python train.py --arch="unet" --model="segmentation model" --dataset="rendered made-up planets" --train_examples=97500 --image_size=48 --crop_scale_min=1 --horizontal_flip=false --translate=0.06 --num_classes=4 --norm="batchnorm" --activation="elu" --pixel_unshuffle=2 --widths=[64, 128, 256] --blocks_per_level=3 --block="sep" --attention=true --upsampling="pixel_shuffle" --label_smoothing=0.05 --init="kaiming_normal" --residual_init="none" --optimizer="muon" --muon_scale="match_rms_adamw" --lr=0.005 --momentum=0.95 --nesterov=true --orthogonalizer="newton_schulz_5" --adamw_lr_other_params=0.0011 --grad_clip=1.0 --steps=15400 --batch_size=128 --epochs=20.2 --lr_schedule="wsd" --decay_fraction=0.4 --final_lr_fraction=0 --warmup_steps=460 --weight_decay=0.02 --adamw_weight_decay_other_params=0
Rows from block 7, named by matrix and row number. Rows with one number belong to one channel. Each number is 128 + 24 x the weight over its row's rms, rounded and kept within 0 to 255. All counts start at 0. Numbers have three digits each. After the name is the row's rms in percent of the matrix's.
# convs1: first pointwise conv (model.mid.0.convs.1.weight, 256x256x1x1), inputs 0-127
# convs3: second pointwise conv (model.mid.0.convs.3.weight, 256x256x1x1, transposed), outputs 0-127
convs1.126 100:151145096075100116111126170167143154165118130105123147093088128122113089156114140118133164084048115155105152097118035087139101108141144089128109109085126093151110145152144122150175193121069131146122155117161154138098131106113129089166145101129128119115123138161135165112157123142146135118155136117104100134106145160115160095140126110087162107152143127115127127107158082131145116095096
convs3.126 080:147169146149115157154140119127133114142151117111163129089118146118103118121148133132115162148150157125105124127126154151107149124148096156117133136137095120113142141111119126129056097097150165117167114146123113179161132120133119148152129165100109137141107096121167133156101113124110128121140137123137132119096131117134109116129107129131109087123084122116096147129118105142089105136168
convs1.127 111:127138144156094125091083134120156146146098141109123113122128134105135122161121135138126106049167136145121146147135115122121114095134091105132095148120166120111127124141189120136127155132112108143134112091126132120116144126139138119158129154134122113179114146132136133116115150086101108170127132134116122097112123124118126135133167140110156122151135132124130153222104146142152148099101
convs3.127 102:109095112103120146169139147118153106142116111129136114141120167090110137126133126097116143099162164097120137113132113140166148157129129122151105109119097101085156132122154103149174133174125132104100129174127108113121141118138126123146102129141151095164124111132118165096147139161118063129156117110118131130096127142141107125155131154086126119131135078114127168140133178127127113125127
convs1.128 101:112104118136123158134158099176162109103093103139140143111144134142138158139115144141117164121128165129103106160128107126136131110164148135133100120122116092112093104108144204113131154147116133123181124159116156134116124103164133107148123156134114139142135129126157188126119135083113078143137138126078104149146140141108145140155093138131158163161123111106094096132119094189155106125089
convs3.128 087:095112128087144113152171155105149148139197165124145118124159120153113101146143140143118068105134144130142148112131114162135158161111168114157157167109149172136123093078157123129136118153125113115130111122102091090127134144118142123120140152129156146130135120095075158132167179111168091136153112125066159131132157133109139141138077140135117127113130105137163111176141146130141104115144
convs1.129 103:084132163094120119109160119149125131133121126095113153136148127101156086138110113150153145144146104146128125116156098104125099134114140098101137141101156135102146134128156114139123117154104133108097103169130132116125093133106112124149108107082077058118135149136095126152151103100145093184121160150143107124157137129170109142093131154153083157137114141151097159147124114146118117112140
convs3.129 117:107149100144113131130115138130178151117132136122110156138110126144126145112144139124142125106137130085147112116125096138128142138133108082134110138139111110158135128124147146118114115159142140139080113128144137166155160132150146124123146149113026158174120138107128128104105113117101163104124159115121153123073129135108133154135141124111124099138122068116111151144082121111145108142097
convs1.130 100:118114063158140086114081143090137158132176100104174125163173139120126141154133125148143167153142125118133124086125096087159167120139143114160082123139119101122142120180138151081129115146143147167133109084142114142108116087120114107163125108117090110110124100082129135140096157172093067107102136114085135168105127100134071131133090144097111176128130114129132118131124133113127152110126
convs3.130 086:114149157113120120118119145095116167080167127137115099161094114155124144095140109102135128130183121182135119155085142130096105175123103150118107097095117091098136110107136188121115179127126169153143131163141162155114152128131100150114123127114150140154120116105114166111148140109094100102149127146097157141128106105126094130148114168117154107154116139118110148166116170139149106136129
convs1.131 099:129095134130156138133138155140104159141136116157095129141157133102117106158098119138113085129116110116135120142099131124145129109170092152127207115133166199162084093108137100107159155120107120139107073100104070090119138122128099125125158141115124125163084151110098110127134098133142129139118147131106121133172148162130130167127107104109101123159127089158133094165083166112161145091104
convs3.131 096:158125149149159151105124085094123141124099109125190094105126172145112159106125144117141146153145109112113177122098167127164153122110130121114110141111110140136151133179157094108136097132117139175101104161132110129097148135137090129129145183139167110119114131111128144068135137136113083121106087182177134154156145114118149158140084095131141138115101174130175109167088114105137118156173
convs1.132 112:130110112151163125166084154149165135112109180135111145126166094132095088145099075117126140159138136162122120133119168127124133149110125120169139115125118151123123112160159134109168100142099110128141110134134152090133160182145073142144144126170165092141089131136149106125153143097115124112149142108157154070099120129099139167153109110072117097106127142130116087137099081130113105167116
convs3.132 074:108135137153156156118158127142120091098133136157128136145139152130134110148130135160171134058124143139120174095126141170133115117130094150184142156119144129126099162173152141136139126127126107117092147130110132128139102107131127133151102128092160164166147175123115131104140101138128150164106171121114087126147100170179129141122114179111137104113073142148136119137089120090085118154155
convs1.133 099:116128111108119174143139153121153130185140171111155144126095173111143112148149120158143148148086128162152126130126141114110149090141150115161083088116127153081174104145078152082131128137128154168172165086150101103133120099132156124094085145095115141116144134131142168186094101124077056155109127122127138091127150143149175104127098131125134101146122129127129130124124121107166139118146
convs3.133 094:121092162123128123160118161120138157156160105146128134161172128112120126133143154150135154149136085147146081157130118100120122139106147083103133125102154135138120098103138175143139101159149190080111142169173136099107155161113143111134158131160170124132155132120130087164098088149104122107146177124073113153113161151114176178166116148164136133092161127122134125143148152140109129104116
convs1.135 108:086096140114148147178139121131122113140129121112125122138133116132131118121079148153105141123161111129122074099148187137140127166112175123120131133115130114157104147144140111201089160120128131105099094128148124152137083099107103140216100150127177128123120124154142171139123138109113136153129120118157104150122155167162160121144126148111145122111139111167141150167111151149118121122125
convs3.135 158:129112142114110120144116137130082131104134172168150142117105081154103137123160142110116111125089105129154149123077147108057144146133115130106100124108157105142158153141110153119227095164122131112127148109153135126088094162136132121117103130170129124121157133087121157122119134165126155152138140122121096109128126167147118129158111142153101148188167115148134114150144159137111139115133
convs1.136 098:132093153137127133133133144116122132145113120090154143083117142143123143135117123128106166123115109133132153118084176152143137123105097127162149119140150119124164111150130128080119106103137122177099099139085115145104111116144136085137122126084152148135135154182116171127109114131133131107124113167051111131065173152124130136124108147132140129127128169093082118091130144152095098142157
convs3.136 080:156125137104101141149170150096140157144111143130133141165143169111080092127113055092138126126111113185125164149159119143104146115169125127150137101153126101106133149131098132105103142178180108148113153164136147146141134093096120150150128173103095168122107158088139126139130087141133127129136128074132116136145131145146150105104085161132164160084102121117099140142112118082101118128132
convs1.137 090:116112126132097152135131118102138116097115139124133112144131121131099167088122129087129139111085148107136106120119149141095116096094156121123112122130152144152180141154131075150136116134120136106101108143134179123175136120125161123140099122097087159143147117122110153131163137139148097100099131095114134130153154089137130160147123125103159119112125135160145061129164154143128140116144
convs3.137 079:153169147154097132127128124137125160152151162115106120121127104110141167178107118147108122172158129134111129096141159169124133133133094118131117129126089113133134151135133117105097129136104103157134108114150144110124168141141077141151078082153168152095144118137116149137110111128161128137106113094118150161118129143129112095166127117142153161126081104120154147116107148099104135173116
convs1.138 079:130103106089114142158156128117071109107125131141156138115150113125146143119157089151143113127133161111124097133125094113099121168168113131184133103128069140131118120120139107128079109114154084080166123105138131152161154117106116143140105103167069111130104134143107081120102140116126153161174116111105117175140136125064179088124158166126138134078137140045087165138134139110129170129142
convs3.138 068:166098161122137153100125087104153105113125120131137126098131111084099132153123093144104155118127138116099116095140120102130155135167176103137095110133119140119112157131116122097116127163131156128159140127165138147124100162109149109109149134137063124134128110136132166088114131149169106123165130142158115154150125168142172112157084086083101138167150166137130132113130073109162105090110
convs1.139 106:109111139125139087136118154132121112114125107183191162113143121086090088135126134147139127159108127134131097114158143076134137157094111113175160169107157159140118141134099147136119169119115106118093112107145147131117166153115120064120116161137130130112145117133139161165125159150103127101123129132123117124118113129123098143092146081148121171116131150107158105154121122103102102155125
convs3.139 093:104132145119140133108135134140106137159093143120086139095176077136107117177140133133130127137105150140124126069112143100161146146170133162125152142124120107165159088126064109132102103090120136128133114115152153143176091132070128121118104102145092126141136130102072147107113144107104077148148083155091129168135113107117125117125115148126074144148131155143099120122126106123115144131154
convs1.140 096:158147087146179102130120136136139151132143134146095147123154137140104098138128105089151131088153097154168112125132145135085088140154093117146154116199130120179114145161125085134131142106108098166116123120082142099132131130180102116170083129116066116139129138133159109124117159140094119114120138107147153082135111141117085156155159181143154149128134132134142118131146170090141144146125
convs3.140 084:074130079158164113117148118086140128143169150151152191113160133129132130103111114114161120146056135152160147115119097194128102127126163107144103138166120124109157139134104096177119136131103111145081135105076140145123110138119155126141104127147161131112114171131122168135163092120065154172170120133121128147132136123124152136151124106100114151105131103140112123128145101109146086149115
convs1.141 109:126120105145153094125148122150124120116143093150104132137144077137123148127131116123113171124123164149108121167154120177101117151148110113158113154097132154131103151119150174125125127165085155145119111166128164111188110143084113156139116119098156099150142127153129125133123120114119134141108132095110100115134127140128139104154104157096116146120119129125155123148089084081095116140139
convs3.141 091:119127124210127114156120132155127140130118100162139124150107153099139135135110130128140121158155112201133133095142129135113146107144130111136121126136111158117109150084127149129140173126163138141108105113108144144105074070114089121127157126099132133155132145143117117113160151145165108122114136156109203112127106156140155133118095131125191113116160110143103108129152160105169120110143
convs1.142 096:103110136138152122164146155139135140138125124109206144096178124142158132112158130106159120140136113095124175087125158131128123128148138128123136087147144134119149105150117095138130137129129096146117122108139107125117114119144148077132141149109107150122148100142133146112114136145140134121108090125072144117138104142146138120113135137172129091095074116112121073088115088119136098113117
convs3.142 079:138164084117128099129095121100169154083156151174120124125099149116107094115147150152147111119128140141162168143130142123156088155122156085111173101146096108097137163143091115159125168171169139121119090112140135118102092142134128147153106103114129139163142150132119127113145110127077139121132139120120151108115113135144095135151162154091160083124111175104078155126101160160137139115116
convs1.143 097:133107130180122117119095125125153087118120111157122102140095145113142088173135116128166135124108114153117120090131146123129144116115128112128126145153097159150100085135205151135118112130136135109149129157122101145134134144175127160158171129151124164105123103120112101147116077070115107141129112113125140136138152128119141109155130137099126126181153142151103169151133089113162154118127
convs3.143 077:091110114121093165083166105135145148129183124076138090119139096094156126180096137127137145156113108115164112139142149082093122121106176106090183116128140093134140126130123079085143152160129141128165154115097096089142061147124086157134137144105079133161122146111150130142082109150095164174140122134136160113092139122138090132109146150090135119091156145125087136107154108134152140146126
convs1.144 091:113114152137098117112088121160128105149135140152082127097140103126179126106107126136121112132125105144109164100171115141078111119118082156130133136123097159134125107161185103136145101102122097145142115120125154166137092115103193122109113147147120182115082155117148119153120151136111129109142099152148137151095147095138125153112113136133160150139100138156063089117123125156085085110139
convs3.144 076:150136125132127111093138144159147140109104109097118105114136130119137137076105115181138072112161137135110111189113114129152157159134183095116139110106162107130158082092124122083090096105088139148100128164138134100125109122133124140144153100123113154141109116134128139126118140099090161119134176124115150129157154104165138114099124135173121145150091088105110135104110139145147127127084
convs1.148 097:153122132149115145142080127112144167168120127137136161143108099142119132159119128104139122066110166114116157150114152121116156138117158088154096104095143139088097111107150136105162156143128118104132109120131130143167132168169148127162158145088125122172167119120099145133116139151131083135149129198092150081137129177117112126143098148157142079180107094129111048169135107135122136135109
convs3.148 098:120095097115137176134113078131109119135156112141177156152130133118131135179126176119090141124088112082087142119147108141124114130150116069100127141103100152168160159128121117101139123149111132128112130139075136147154113109154136081153146116150118113125122118149135140084133147171124100146128119122142132133119097105091141123133131115127135111118101139123102119113180111115112127110098
convs1.149 102:164156106088163114105158110136129109143156121123139132116136156178183130156122093113132116143099157117092108128185118116137110141126114119100064135100111151154118132131160138165110140103130127088111160139130130146131138186136122142125104158108145131129144105142126149148088136148132086103145158156131151121112107089135137132124132111076069130129051083089099114124156107123142140130144
convs3.149 117:105097137144107138128115122090118138081099132110109120128143157106120149124120088136162157101094110137143143067185174138166129147123134111148144127156086143120117125138172123118162174146110113094101099138156103162129164106136085112103127087148134142150074168146123146107112144096156123117098133099128169126086116141155148157146104114117099127109081086147121111151094110076141089164190
convs1.150 091:156122097108109143135192148110099143125135106127153166156125142118128007129134128145141140123154136151118115117144110146119125126122182155130117112137147145152125106132117144111128202169121122110122095158144190109124085127113141126114090102131124077111093126122138123109110125154114099113189137101134110120116127121133099170135153111126128120124139147137106123146126119163122120111139
convs3.150 138:118107134158127114154127108098127158144143083153141105154156125157116090180150115135104125137109139146103137120112134148111130114121129137172143096140127125121110137114130142114104127141126116121178130133091093137159127155056189132131142143170151164127155129135082135158133162112132105137158115154138111089163125133118133104117084169122159120130079156190138086125126088166137093154177
convs1.152 096:104097159143118117127140198135146139127143124126122140130101108130113133127172122117164147116101095165121117131100146150127130122156077127136114107112116127122132164092089124119091155109127131097121137141143148137179166106144123139156127165162126143095095175121163151093111132121129128123156096117111051130172107132132185105161074154119108121142158112132089109138150093118114147137123
convs3.152 090:133141091090126138166093157126120118089164125135139185108141131125117165172118111195119121166142093108134115165107147108109127092163133122136122154101114146092110132149142113139136166176145120122138147110121109113121121091115091088121111132135077100139147091129133129166103126136104116105164176128164160122122138129153119126085164148077141149128161146136140159143187109129159155112208
convs1.154 107:133119155146073130150077120122140187127111116166152135127106138105164152170140147113155173123122147108142138135095125093115146137132138131122138193113104121106140129145080099110122153141125130132130116107140127138102133117147132138141153151081101123106144174136105114146134143141112104127123136164164119105124127135128161144111129143105128104147098141128124142113149115150164129157128
convs3.154 096:138127111135143138114140180137158112109094115117105132151114137127158119118144166107115126122096077163109148086178133073114126139120116136096114130115160127122142126146115137078136158091107116138179147163119124146138122133134138135114161140131137158138118112167156146145134199140119125120108172138099084084123086134091101068146104131105145179120119136156124117143119122162107187127128
convs1.155 105:116159180119142112154118114111145115090133125154132157139141106161116119097122097091163147150091098131086134162161151168139118176119160160129150105125141173072180133143110113150140123115109131166101136119121132133101131125114142094116126101104136099147147138155105127138112083082122104119130139102127103141116112133101133143088145131135142160137151129092143092091156157105124133121129
convs3.155 107:159150139146107131130127123149132109138085118123195097109110154104124126117136134126127123134175061062128121126102084178125135154181139146158146136138103121115116124129143178090134121100131124146139152116135128138100127156104188128153164137120122137127137114140097130119131160119120121133147079131127114144151120130164150131087109150150118146091124098155127098118132173125148107138115
convs1.156 056:108134152104134154099140132114085162139120128133152151129114116118142142112089101116124123099114132135129080170132178160094097163126157113113115104098107124123103127153150118133124174138147131117102101115155147097108165119144159150128103117100162127120120134090149158126131122103073135103150127164111105139146185126137122126152125097116091088139155120159134123157121144090129126131129
convs3.156 088:113104126121135148123150142133144147141092131102153108111129128133099114135104109120136148097146134143116132122161126139102112126102126151140113106134137123089089129132110120129127143128122111106128158081125128153158160128143114156121129100107111158140139098136088122145110137124181133123156100162137136106120121137161143136118147109122142109140107156125158151135145133124098101096096
convs1.158 094:140150094107156169150089116090161148122119118162134107116141140068117076160186098132128122125103121106140124113095147124112139060120073151124105132139152124128158117082160139133116161133130145142124110122129101115143146080107122134138119144135109140107109125151142138127113123099129085105100120149141090101133112130125155148117111142118182102137149143136128137110134118134128112124137
convs3.158 082:126095141150128104148120161118139094113142134150100131153139143148149123151132143116088118142148143098129154126110146109120139106117141152095101146099183186136091095120103145100146130093124236095161140099117110156146124149094137104110152119170128137104141128123150171099154123114130103096089132106147154092120106096092148129182161100122146124098104164121086139187128102133133152134127
convs1.159 109:095123137098156143115123136104150139127167144121133118088133153116112157122096096144156126165128148164126109137151157132144107102123158154124110126110164154122142160154148169121125167115107114128104126108123131096111115163136115147132115094127103139101135107114143109155158140097117052132102132144147124141049128106114115134150137103127117121105149116120146156159093142081146121133097
convs3.159 110:117106154122130145139181143131117113123099124145092150125150106138135141127129114146062089092128150113134120140116105154101127094158148123134112118145165123149133092123125112156106122145144096147151146147099126123141126152131119150140109132100080128159154130152110091153089091148127067132129146122166091127098065123089092093174129120112115107162136185112111165139096115121136129160129
convs1.160 105:126071137143143117131102158078109133137117138083114089096155158109150169145104140125103140162141174124151119108104122098125137120136143103119143124089139118093144101154162137120111186144120120133127145141159131091105114130114134131144102155121156096126127125148138134129081147087087112120107128137155107105132134166114108114134155126158142150128119163089124163151136152124125086156045
convs3.160 102:141129124130127126094121147169094137128128154149117122079139133136163112154137126152151143140149109173133164160111166088119119155093120168154151103098139118162107107086137125120132125118172137103196091115147140098136146138135132179102154089133175160097160131121122145175170126098159200089117115107145129122121144172133140144152081140145138111060162114139157111136162138133076148116159
convs1.161 096:117141142086147146184132105131174130074159120099119132085140141119178097116072091148139118148101102159112106123156088116120095134119189151129156115117116109127172152140136143134090132139095129125128081155130148121108141132104161125136148137128112107133133150136095161155121143127164109148108166078126130134128139161118138118149113111096134112139100126153102156143128126135128136129118
convs3.161 100:127119139126113107103092118105118125159103108107104136128161143141111162124110146075124135116091115133158120091117142135127142121127166105110152118152069154120097153155148141094105131133125165154154136129092109159085127108137140080134122146141150120086132115092177109108114130152132145086130123168142125113143139141127104173090107141083089097118100081135128131125081086128099118111157
convs1.162 117:117146144162158176131108101152149154112117116157171140136129113122132131136083147119125127129157109125187143130133149118108133166144104139122098116153127126172111119154129115176153122141085149123105098126096128094118144073121164126127164149169127140108103151146140086100105135123135130132146094112129101141132145141091127160164113124127103091115111131142128117147156132135123155144137
convs3.162 117:142109162156181174099103094141119109156125131167139158166145134098120135137127151098158145121105128142076121079079141077122159132142114122133120156117123130128099132135123144104125133109120175119119096154122141119084158148174086117085132136144173126115092126086143211133110149145141146155166103129057153120128111138098120124136160120137074153150142138118156157102136157123158143116126
convs1.163 105:126144144156132137155191136128154110131135121112115117122140121117151139121157099086147158101121141091095133071146078142159171155169102144169110112092123121086118165126129179157114152095127156089160113174104123159117113095155082145160136155127125109116125149128134182119150152131131096107120117165123176121182085088166094125126112177128081110104121124167104110172117100160091165140124
convs3.163 091:112149131127158097122123109124166093153092118101137148150139132155195101158137098153120155102151096101144129119072102106181107126104103125128138117120118135109117097122153090112100168088113178131123130095160093141102170111126115123138123103137097114120152115146144177110121113112098166122140184141104131133125142131178135126120136143123103120133112113166120126085138092109142137159115
convs1.164 092:110111119098121142146135154135111133146114127093152157090121117148097161103127147133109147098109143139129120102111122102167113034105166125132130132108127121099104148133137139134124131130169111100095114103106128105149159138141152074154136119124106158137127112135106152137099135082088090153092074158102089110137087095187147118130100126116101150131095122100145169134105119087068127126121
convs3.164 106:139133123080132148124130149135125140126093153134092137097132130102152125110140108150152128119143132144174110087129107172120150123136113129136144136116155083156115120124117142140082100142099114131151115100118124110151072138129159133166138145119121122129146142121121114161110122156110129166107129104114152137135173131135087109117146099166080142161133155115068107098112170171135131142137
convs1.165 090:117112129152157116149127117118135107139125107078132180117130107123109131125096100152142137139113098111132139119138117133113138119163136060160163116116113148202155129106147092168104162140141120127139122140134115156113101105129087112149174099078118142127137121181096198105159133122149141109143144130114119208140167137149122111146095120094153113124130132152141126152129150104142187126129
convs3.165 092:119115101090116180116154123157069137129145159142176130162123150103131085140137112129136129093139127136082103159118128130129113131122097128119142095122122107111150114140136127116148120169152086096138112122154158126148134177153137138126113101163059093121145104104165169142088126171105156144141102133101116104156090132096112110106061129120109101138146121129149101143133129105117150116164
convs1.167 108:122159136102119111134104107157117150095134108097125121153111115119097142116136099116142131122080119123147128170131095145105105150123084130142107136142149113117129169153147085123182030135112163151125161122103127141101123192148118124114128113136103133131135152090152060120112136132121121118141115118132086057148129119147126147152161119143113128127110170144152119084107185111106143106131
convs3.167 109:119114129146134114120123127100177168135149141101086157122105133151144100122140119127134153124139121164129104114139109154142107141093172140124136133140108103124117158115148091172124133119091155139103083112113133134129183133123128125155154095148145167131162132140111107155107139119117118106175127179068162134103176159087118107143133118150151102102122123137129130126129135161163125127125
convs1.169 088:132052138153146109122151136103112190150122093132139092120120139151132116165111144138184159078106139162112118071134157129147154114119131101132141142159141121163114090163128166111113102130151121145147144141117127088145117104097115144124120120108134103128142143127114147116113117074131161153085120118131073126102107146153166134119148113136140203133123085145094155107099115115139113129098
convs3.169 079:178088140128129124142129132114099098149107112102115106138158112135119135117132085100158139160179124165120114081129130167101104137135118113141067130118104120106160112095095138157119099120133155145125120135121091172146146116134168113106133099129137146113136131149124091133148147098164109131105098118126110125108112115124094125142080096159108144122114156114131126132126128125107121150163
convs1.170 099:104116113165112162152073141141157137124128139165121131125119125130144101147124123110140090138106130113151145114116142113119160110147112139120142145172140096154127101172171093136168091163125081123137148102119128105120188129101107115113154187151154171108119129141113126106142146116118131172100115142162109102142151158125145178093123112130143061178100106184175135135115114128137142157124
convs3.170 094:061118082094085089154147150146124130089110130115092154136132107107145095119134145131168112110136079123126107144142103133130098126138105113119094117104166118094138110083172098124107119163150089111129123107168163102135087151108162100119082092119085135162119098128093117104155152150111109062122177070139143128121138119140116156136132127154108140129160124097142114145128148126139106111137
convs1.171 100:152118131106115152123128104123131133137127147106116066131173162157117096176112161098187124142116119111140111112156142066069124115106161137124148136112118138112090071147133124127105152088109078083122186117119148118194147161126157125129099126105115128122115114138139079097085123126104150120117131123138147118123143154143109141091132142134124107133115138131152169143121134146137068067113
convs3.171 085:134090141102143129090163161098091063150141109106088153148119149106127131106136099098121107160115109101118110144171120106161098116087111117090106102124135117148095135141117151103154126121098109143086096116116145129138126131146128126081155140099135097137164134151141146109119146089166139157134115126129097125134169139131169137100129152132120169120133117130112147114103122100145106109146
convs1.172 106:126165112111118098106138111089103093091159106140160090127107136182122124108096147140138151148126124122139116134165129151158135146162154102095107145101070126113152149117128131105114148147102109156130132151126117148123089122118114135159137122096119085125154155132163156122146100100105101136113112126097106126140148135139122148111141166132133157164142143126147163100181155171115126103094
convs3.172 083:122116109143183169144109118118093115133126147149109072130098127091107121159144118152121169208115123194123141120143115133141145082123138133122126145160168088109135140113112115164171136104143105088134085119136159156116147128140168132122173148104145145116145133110137165126153161124144141142137115137131145060117083145139123130147127149081142126149132163144111162117106089116116130102174
convs1.173 093:143149108096105136133155138139126126123083155134133149148157123123139090127117137146141143136144132128130126077108116091084144080105175108132137114161138148153141116127119156122112153152153119132137113139116124089143126106146128107125114135119057125111138166103140138119109127131121079091114118180112085126126112140118155107149108157099153131122130142133107117081123112062116140123120
convs3.173 103:119171129109089138150113107127122098141186156109143080181096136111119177161118106128080112144147116124129122168114094107134119147130084161142106130101147121110101126147132153118148170120131172118136101121114120112104165166148108113101129110106099112083105105132145114106095153122125128105138111109098143118101121184145189155142124112148176110071144134100146134139148101112126153068131
convs1.174 103:161107171108098156108104118112121148105131089148189139162145090118121144117141145169093095095143092165141117117145119143124113148106096078096065152135150133116111134138144140161114089111147140151115126164142121158123113115135112105108112179142109111161128177147124119119151140139123147104096161129074131134103122154124080120108139170143099113107112164153132157172123110106126164097127
convs3.174 095:140119101120139081081127170146098132167142107148076123112107129110104125131148138118142108173134111095135122160111138119126142151111123145140087105110167113138118112129116077124135154157172151132155135104119167134122109143145167122119145096159165126122140172096132113141145147131090151172165103122118113126202098096110134128139104114135175119149118098140186122153102136163094128106167
convs1.175 113:120119117131146123100093097121179121128163130139116078119095132101117119131134113084150120131113165108151104167165097137140113121139159149132150116143108140183132103128158131148135101135112127147123114104097120128152142150144143102139188112135097115102142141101157138102100141134134134145133116124122141099153084131092183154135110108108162109130106070140150131120126122096154160162139
convs3.175 125:140115086108113099120117106096146120128125113158128136124108140090108118134146105115079120114081155169132156122120101151171137107169121121086145104152146110118157132154092127107142148146097067152143155133093116133164115116148134106114097131109114164126140138138135087113143115129128151162143132096101145109119107120179130111106116109106158123138088092139112119152121136153121122133109
convs1.176 109:099133145153121115154116121089161123119142123118076132126103129128143147083098129143150150150133131142089106143089137149135121099135161117121094123108146126160084106104158131157145110124158095148117136163113176102147134140101115161161118133137098131151126137182126088134122077103125099110144096134156128148145116131123160149104140140088136148143132145168077108078101091102123112145108
convs3.176 100:094107134165174137095169143161120127147085130128116124150108162075127143098138171144110111117108120129155153146121076123099123083164108157138122152149180130155082122119130177122149125113154126142156125104103138114122093130140162091146136140112111163144151156118144116148148127122121161111123128145119116149134135091096170103135099096147127129129108088161150100141128099076113131111162
convs1.178 100:118101106136138157106107101127145140123122121174103093113161113124113104113153104138180115136137109101158131124113133159126142110156132143163164133107124117130120146099188120130131143149158146130132065132145175130085176154135135146094111112059102171112110132155150120136150158120147144119080104132119135122112109128121096132078157125141146140104103130147171120113111126089145131121104
convs3.178 085:136164120152119094071115123134149168160104125123184136094154105135134176128129129143144139144110123138128118115121094099131098125137121125140179077146111138122115126113114148085120085147121172096176156080138071131149129108111122123134098155137105112147136139117106167134153100084144108137102119170138133104116123085158112112130149130139130140118136150105145093141116135157094091118140
convs1.179 111:141174118155129138113107114115128142133126160088158158127119110104080134099135094098135136167113107130147107122147126120124114087157072130156154124130120150134100107113118140155106127159092155137135117098175121108149154159137131132142102077108146148117140164139123100151115113108138149151113077104150109141122159112126085151147113122094113123158106102184103111134124126130198122125130
convs3.179 091:136207097129123101117127127177110163130129139164127156170140107143100118086139114133113120146110163094081081110154126147127116102158148115099137119146125110144077147092110143131148146130155158125083128069135113122173075117103127127113116134134100122163130141110114139112115101075155158118106102162124066142106106115136150111128142100136135103150113089131105112110099147090128110110118
convs1.180 111:126142173122114127151111134140133119166126162130080135107132140157167128121108149098140120134150142123092164126178143104119113122113206101103115112095137153174135101148112144122128148131112105151129138173127139166118097153145141138130116120112074132119107170120137199116146145144190127085108125162109161133116137152129124145092150134014087149157155086133128160166145140119127130095111
convs3.180 132:147131133136169163159094145167118105093152103147121149109110109141139146103097162151131112166122134125121157139120061124099114124111064133114126117110136130156149132087133158099180104118135088153146134138117131136128078133148109141128120129102129139152160150120123074137129093153132143131123106141092133151148154119118148114108130119154131144116141182076122153110136167113113161130112
convs1.181 102:093128133166108111150126142190151110158190151136138136099091097116139129126063152115111100148124130162127111134087151157172096105127149103193111087097129108105140107129169114147172119119099119104118146121116146133162144152130142117160143092076127135132155110163132122117116167119115095116123141164164147155122117159125109121148122135112113158143098122118138133108171183086146125142131
convs3.181 102:094104149165147156094120164103099150145080139141116115139117081153160128140151128143148073137152167082142121115137168110090129157113130104136114148125164122163108122110145130169134123148108107125149145096129097158117161171065170161062167135159134152094118161160123147131108121123093130133188100139121152103147121106129124119124143136107133105140116124127147101116128104131159127132136
convs1.182 105:107117121140117137131098134117128165137103173090103103161105139161133175170122164090124139126128094148128127178121128157111120100142138116097167102120089124139123151095161142143116140147102083091133164137146155103097094157094131127111152122091134132133133092172113132108144132151111158115079133157177160092124109144176118092137179128141111120128158235129164082116151125134151165136111
convs3.182 100:170166119115123095147094159105134160125165122148116132117114125136128114113132123144124161118166147123117148175110139120133118150124125121142119130115138158120139148128120132109142114108155207129150120159092146159138116117143107168154151111111168121102137079112130170121182182121136104163167099138111147123167140100136153147124124149095096148124145179132142183134155144176142128144115
convs1.183 102:161160126092128140134175111129122142121111120111136085138120144131104091144134167122133133129145149107107133110127155104111125028126082088158119125112130088144147109128148163106110117122185181131155131170154109140132112090087129138132141134133139124121136118126138143133152126115111114107159135174089107140100123164212213113104146134110080122145121110137159144127135141089162112131138
convs3.183 147:142151159141140099126125094088138126097107116135135116141131126158129163156164117119127127127080131102111116068176138111093105126118123133120134148099119169082120136116129103119166086112143161119131103099140071134127123137128113118100134138124125113110129133117145199091164155104142146144143118128184091141122121152176120156129095160161136128206133103123139089098129137148171143103124
convs1.184 102:147078119159133121129104142133165098137126108131074114145150131153142150142114112145127132127129159138119114142117116093132121158128118139081151165116141134099115145194160142141127128094080119141097127130133092097130083169135053133110158107123113154130124140145116107134130086132111145151142113178128134078124150125137109121107161067112121124145106125092094157143126146123128138086112
convs3.184 116:119142104134168135122162120104152130163151130127122099096127142113122133107182109129108163116136128126107151116117145120144120133145137115152145126163102129118148161189095125111125124125112110090191124150125095143127162088154068090141145148175136136121112104147141151125154143108158138162128103106100144129134102110162151047151100157111134094139108127117122129152126124123103110122153
convs1.185 101:120106144134147166120119154110149145121126142105110097088140113119169113111113145118102157137135145148124112150118162142161133127153104115122132149126125085101135119132155113132147134159139121144084099156154097112150160151164139107138103072097101155123136057147134149151146098079105142116107149119138125130139118116135120128126148157084157087118108093105109147114176128143097155109135
convs3.185 122:142123135101136108152123139146082118128119165107122144168103124113157119092138133139092138142145152112095135116122151129084112118117107124153128148106116101109133124139108086130131130166119074124123109120117120149137103143178124168126126134117148087124080108147110126126130104169090184121124147106114124143121114151160120145107162079153102126141184125117162180097155135125116139121132
convs1.186 103:150152143121112105123166092162147112094122103132112125147101117096104095128093141161198130138151106118075168126071155101135109118139149127124141125120117115096139128105150118172129165101117111136143124153113138135147127144122165128105135086103033152110096105121107115154136100134159103100121136126127077141105117132108157123124076098159134106119134114148128138121161085093125146148096
convs3.186 125:127172145157130087122113167126126133103141145096197140129108142092144099120129137152135146125104104127104138118120121124093161114103093121137116126104115140095127141149187128132121133088099194143099137144176196148124152084126144121162091136136110086112108104137193125091186126154156089091090147120115150131154186115131136139102122122140134141139123121115115115103159133112130142089101